From a checkpoint of a small image super-resolution model.
Model: 1.54M parameters, 32-pixel images, arch unet, norm groupnorm, widths [48, 96, 144].
Data: trained on gratings and oriented noise at many angles and scales, 197500 training examples.
Rows from block 2 of a small image super-resolution model, named by matrix and row number. Rows with one number belong to one channel. Each number is 128 + 32 x the weight over its row's rms, rounded and kept within 0 to 255. All counts start at 0. Numbers have three digits each.
Before each channel's rows are labels from the 100 images, of 14976, where the channel reaches its highest value: "strongest on" is what is common among them; "place" is the part of the image that holds the peak. Only what is clearly more common there than usual is listed. The data: gratings and oriented noise at many angles and scales. In brackets: how many of the 100.
# convs0: first 3x3 conv (model.mid.0.convs.0.weight, 144x144x3x3, standardized in use, each kernel summed), inputs 72-143
# convs1: second 3x3 conv (model.mid.0.convs.1.weight, 144x144x3x3, standardized in use, transposed, each kernel summed), outputs 72-143

strongest on: coloured (81); windowed patch (66)
place: centre (28)
convs0.47:173131150125139120096042086120051129137085112108113099139167101116108138095086149027100184135178116165105152175183142160108134153162168070107155076142145153126132134131125145201124157119147100131117116136023106169145
convs1.47:061088121115156129100139099087086087103131098061139105127090078168123135115184182137134212113142141134162123101097113115150138177159098127104084103170099161099108160132122151093155191149167173108123126100117113147158

strongest on: windowed patch (58); very fine (41)
place: centre (35)
convs0.79:171164152156109133160121093067090050100138082125096084132149098155153119114168118080106159128100128101133187156147109127141096181191119092146184104155128162142162150133092114097177143072176137123108118119075114084156
convs1.79:121161098099106139137129121127115124112126150154162130137114129157139098137089097116110131112148167111113104109085135167118169127150149112142132110090118113167113138089123173124100193079193121107137162132118166122120

strongest on: dashes (58)
place: top left (33)
convs0.102:125122174162123136134204128156145175140150157158108121130144201133084159154142146179126091106092192141150103162152198128196112167150129143167137140145139079141100143119147193129156131125128144126159152142164142107145
convs1.102:155114142100110086092070116153199163187103123114085153137159154151126156134113140141106120172158017093086121180136089095000114184142068129176111131149135125086129173114087117176170115093107119121108144158081152123096

strongest on: windowed patch (75); fine (67)
place: centre (39)
convs0.125:158088095128114141139012104108137087175121111142108131144113113113199116125131128069074122127150068134087099138081132174081106116151135102098082129074152162127140115104162141150130117103134140132107169175076110161121
convs1.125:111129160144161134120191121150083078079176107119150116124077142152104157166117100110076122117095173169149114099148148117214140053168190158142108127132108140132129112078169171091115138125129192141145098111183100152130

strongest on: coloured (76); windowed patch (46); scale: very fine (41)
place: centre (27)
convs0.110:128143107106138103159078190108164111101156101131105104109119106091143107063127132080139100124114108119140185075137112177175182135216146130135134135109133150138162126147124079077151146130155116150135129123091152100127
convs1.110:102132095123107166163172119096092110130132098132105131090073182156120115132050104082181118116148138114128109100129164213134186118108086148113128142087123116153133124136134106119129163124141149162205111128137151115097

strongest on: coloured (78); stripes at 0 degrees (47); kind: windowed patch (36)
place: top centre (25)
convs0.135:152150142136132157141108119132124100130103069117092086138172099132127122063108130076127148132129118133143195150184128201121197186238146119103175126133142147134114180127114121150150143125154124191152106142103119129137
convs1.135:078088095093151131070093081130083098112136099104142164163133119135116112121119168110121201123167096100120114119110116080075119173195079156143069115144092177103126176117118133097152168119162154077103137104106137172160

strongest on: windowed patch (91); very fine (50)
place: centre (49)
convs0.0:112094124118094176140189123178154136134187152130118101033065178153104128141193138150103117082135123113102093104083122117121120136055110161178096174110072090101104129121106117111129155122115100132163110141157119155119
convs1.0:187154136108109129096065109114199175169161143129075150111164164154133185135104133147143105149119115136084119158164152090118108109096162102206126149157102121081126126105094123159118085117135064120072124164109166174107

strongest on: windowed patch (59); stripes at 15 degrees (36)
place: centre (29)
convs0.66:143126145131103105134129146100177148112151117138089113122122132144128106051118145063085099071120102133143153111132146155146116110168128061161126094187124199145138175141103154089211176153172156154112192151138111137117
convs1.66:052130125102165175113169101079154082091153050135099110117121143205130156110038134067107197099138150131100111084154116156125197129146109150166143120146115110109120175097144170091134141105176164164200125087165112102121

strongest on: very fine (96); windowed patch (79)
place: centre (32)
convs0.57:093136140101114141129203135120162121091119129146132101110143157156144148125159131168118116096124145125171135096111147080173127132156108136144156149143085113080182155128078125059193168118163176140139126088188108108110
convs1.57:198146117147125108109032117158158123140120146124137181130160134139122130153149182175126101155142094111082113134134127082126051107118160113190102139161108132159151112072115164134132135144161109071060165172067138168096

strongest on: windowed patch (63); fine (49)
place: centre (39)
convs0.142:143164075092105106117084130135166131151154123156095160130129135114173080141146137068140098093139124154141141108129165181114115066163150138101106152072184167120089109111147124130103080145100133136084136145041141146105
convs1.142:157122155141124170137180119089129127127149147151145089116130152166102174117076083104111099105121169113112150114062121138175148109108173123113146129106136124115158120181149083130138104078059123190151089114158160092104

strongest on: very fine (88); windowed patch (72)
place: centre (29)
convs0.75:087106103051181104110155167075119054076106089121147088184122090134139115123140120131102153117150122153163139073141112101125211106163100113137176113164099114113163129149092111123131191147133110164134100099188198111094
convs1.75:184117088146099104117019131149159169141136170079161161160142124103091095136164158175139103145151089105123136143103114099117057119130120141139097126181089168142168142117105129151147169160180088102054157139044147158149

strongest on: very fine (87); windowed patch (71)
place: bottom centre (28)
convs0.41:135105145083188156112067120130140148141115029135145147171202086110193166099135148074098177166107115127131138142165162130121191201183130075105133130105132114121161127102095163166110146144136107172127117135106171118144
convs1.41:149119111140131108139094107136107067113089136108126160097114081078117169110201166167148120116185068104127086105127083128142063153143078110183161152125107157119152121119152142080121110195132139099085150161097125109093

strongest on: very fine (88); windowed patch (69)
place: centre (29)
convs0.139:089142132093114172133184149164179154083174116145090124088171178186144101095185163146123085083106137111155150098107116112142165091099089139160136167119114114100137143123109104068158135171126127175139109089198153129091
convs1.139:191156108117115119105011108130187170143137154109097192126167147142106148145132147175135111144148099100083110134128127083114124110115150109201101138172079146134161126090108149130136110109152083069075136164067158164114

strongest on: very fine (93); stripes at 45 degrees (55)
place: centre (29)
convs0.86:067122130132123139132191151074149082064125097137126144152172113153131128127119136166119105131123169112158165096118098091146174141114092147147162134174097130156130101128109110086122134133134146122126133091216132084091
convs1.86:197107078098096098101000112149171176154147166097136198164157131127099105136141146194129102154161032083112150155118109104077071169152093132157111131176092171133152139141100108151174143120120095097064153153041155150132

strongest on: coloured (94); very coarse (47)
place: bottom right (36)
convs0.132:204157115142132115102040063125099127153139138136137176154167142158179146136132160031143148105150106184103133072107114137158118081158139064159077127070139123119150108147122069109103107105140119115127149128014142166135
convs1.132:096160125113083168146144097120082129134145157109183095081085121110103182164141083120118092122076163184145120142166168154152139125172170109131128154143110136099147094131120077149163090106113108206142090145166190096120

strongest on: medium (47); windowed patch (42)
place: centre (25)
convs0.137:157162131120100095124075134120111148134128137143140158143156151103208174114161142047115147099176127180114118058091150177176077084158176084109083144079157140089115098112097109097114132105122090147117141129054150186121
convs1.137:097139159109091160150132107095094136141159074107161109113082136073122134152177119119122107105055188174177091116130138176172144116156167101036104135133125142107139091149122105140087120089112132211129101127138164125138

strongest on: low contrast (69); windowed patch (37)
place: centre (26)
convs0.8:170193171137123124179092137146085128137143119117131147127130132133154169058144124118175115164096130143134134078109105134184133133142160168108144134083132134105135135117101088063159098101163168140185092147075112120169
convs1.8:120173167209151110128203168131140152158104110162152130158144164149175122178069124022152131154123140155083166164112098125098109092112121189100098111096201054160082133110110132166116103129082122116163173133166086087109

strongest on: stripes at 90 degrees (42); windowed patch (40)
place: centre (34)
convs0.126:108162112124126131134083160067105108079114105120148175154220096172155138144112122109140177177147127111142127139161130174130124107143157142129137104141126212139162098157084083140089160073156168098127100117108127132120
convs1.126:158134066116100121178138148075115150148062146104126132093082134136119094140190155155194104122104139123144131125113158163153169103065132116090115134115118115184136126115108098151151217131144106140136148141097127104109

strongest on: windowed patch (63); very fine (62)
place: centre (28)
convs0.117:156130105167096147126068118113134155168142133138130159149123134129148117173143126101076132117163085149104093166115143190114072095128124137109069131083160160141110113107176133152115119100101124111103170160071101172096
convs1.117:134142134118131116174194165126082106124117109148141059077094142121147156164120114146108094115097222150157080108112167170246159037125212106121169145090154091143140092094143169129089130140083136178146102144149102109102

strongest on: stripes at 15 degrees (31); stripes at 0 degrees (25)
place: centre (29)
convs0.16:120136158173101114137187101110135159123132117120086107091126155112111134100127125102093104088115099104141114127166165173185133173195130126175144088155131196137118149182133145103212140142133120127148139134139077128113
convs1.16:113172129134112139164207176136154144149161096147101083110129171180179150142048108064171102160131156145088121159124127159130148093125094170140177075103192029130083128083130165154111111155124092128132098121161102088087

strongest on: very fine (79); windowed patch (65)
place: centre (32)
convs0.17:156122161141155138154116104120091136140129125114152178116168095132112159114087134192138173192091127112128101148144137146137146241122127186156105122125117119144135109140119116172118109116126129095163116117157123152139
convs1.17:142114095190150092135151187123114133170087147119152167125156100123161103155149166115200130169144086125115203170112109089096088129054083164073130118115183095186101146147086100171166150212107100098106186143110065099136

strongest on: fine (52); windowed patch (49)
place: centre (29)
convs0.24:154150155173080103150171132165082147115132122114134155114172193122126151132183138126176135123127121140151154113158174157206112130229142138152125116129136147125117123162111090067167142123112092089126116139108099129121
convs1.24:156162116145092106179163177154144187168114169152154122134124205134157051163101092095166068155099179139115127164103146135150138046068155140104115109079182057161114102112108145165090120134118086156113121155118126111111

strongest on: very fine (75); windowed patch (43)
place: centre (29)
convs0.107:113139142145105181144219119146128124102146129110118145082156160165091162126163139217171143125091180143161156134112114113126164167061132177163155152142140102151106127142134122115089093133107104112120094121174108116149
convs1.107:200112086103118103114018116135194173166109165120130202137165162142121116149108153190142098150156011093080150142141141079053119150137144101204112168161107141147146146130093124148175131112134089098070152179036145166102

strongest on: very fine (85); windowed patch (81)
place: centre (31)
convs0.53:087116120087136105115202167120206133096163113165128153140113127149154087132152141137095064080103140139159121078120124116167162085160074125155110155162100099135149148114122121107172190167119147182145131120225154129092
convs1.53:176095123119104124099041112101196175134135135087078170169155145106073128092133163178131114143135064104111136143122125090101118132113119120163082143207080185113185150142113083142158132126135116152110127129045158181133

strongest on: very fine (73); stripes at 75 degrees (37)
place: centre (27)
convs0.9:144130131172096145185100102154110074116145117121135153095114138108166128061176127109165101139121134105111159096092107150185110157173122173129113177077141106091139101107100061062147099113125122061144081113105123121136
convs1.9:139157137151111130171197141157066106132090127152134092104080172083163116157149094101140081101124140146140095102116136181168111088123134113075130186024171089149129090155140130119058112148049145158141143155119111126090

strongest on: low contrast (67); scale: fine (50); windowed patch (49)
place: centre (30)
convs0.55:170116174157102138114113086137060137159129117105157123156207124149145160109144165125143125120154161165117149133166153147184104172190120108123148150122151081122127140106126114077161101095114096111145121137084111160141
convs1.55:115155157108154127118125113154108070126133116142139140123072136132141084156109063147047147097116113158182103108121146123108158142169196100123114181107115169093129099144150154109102143066119185118151163141144115170143

strongest on: windowed patch (49); stripes at 90 degrees (33)
place: middle right (28)
convs0.90:128163125089089114183161143074127160096120112128127183139180171147122157151141130115017092138139097148154104096104127175118140153112139121143124090144143206154124117130117167141120112149116157140099132104153132138069
convs1.90:179107118184126099114155166139130154137145140174154110164195153183162124139043146072174112166160149095073176158106101109135077097124069190154106088140160074140096129125124171145105089178078093104103120126150104120121

strongest on: dashes (93)
place: bottom left (55)
convs0.81:100134128136101154149184139085118058079111096122111124134177101177139142131146136198121127119126171130140186128115099115140133170105120176131165162150135128138110135105102125096122126103124113091089097083175124099116
convs1.81:173113083104123096100019110153151157141103191132157178146162124135132089154141143197127132140162023083095170128128094091052103167152114114177115137163102147166143152103106154131175151107148103060059174150051146146126

strongest on: very fine (86); windowed patch (70)
place: centre (27)
convs0.140:082125160118095168145201179183168152140164134154114135096163160181126129112161158180136069090076148116123164104136122087147161136143125172153130169137105095126139144112134129087150125155125131160153121109220120126144
convs1.140:193101107106123108091000098113181155140119141110108177131161154127089125129133159204129112149156039088071118132150108062092093135136134102215098151204091152124161132117110139127143109113135110099086157162023152178109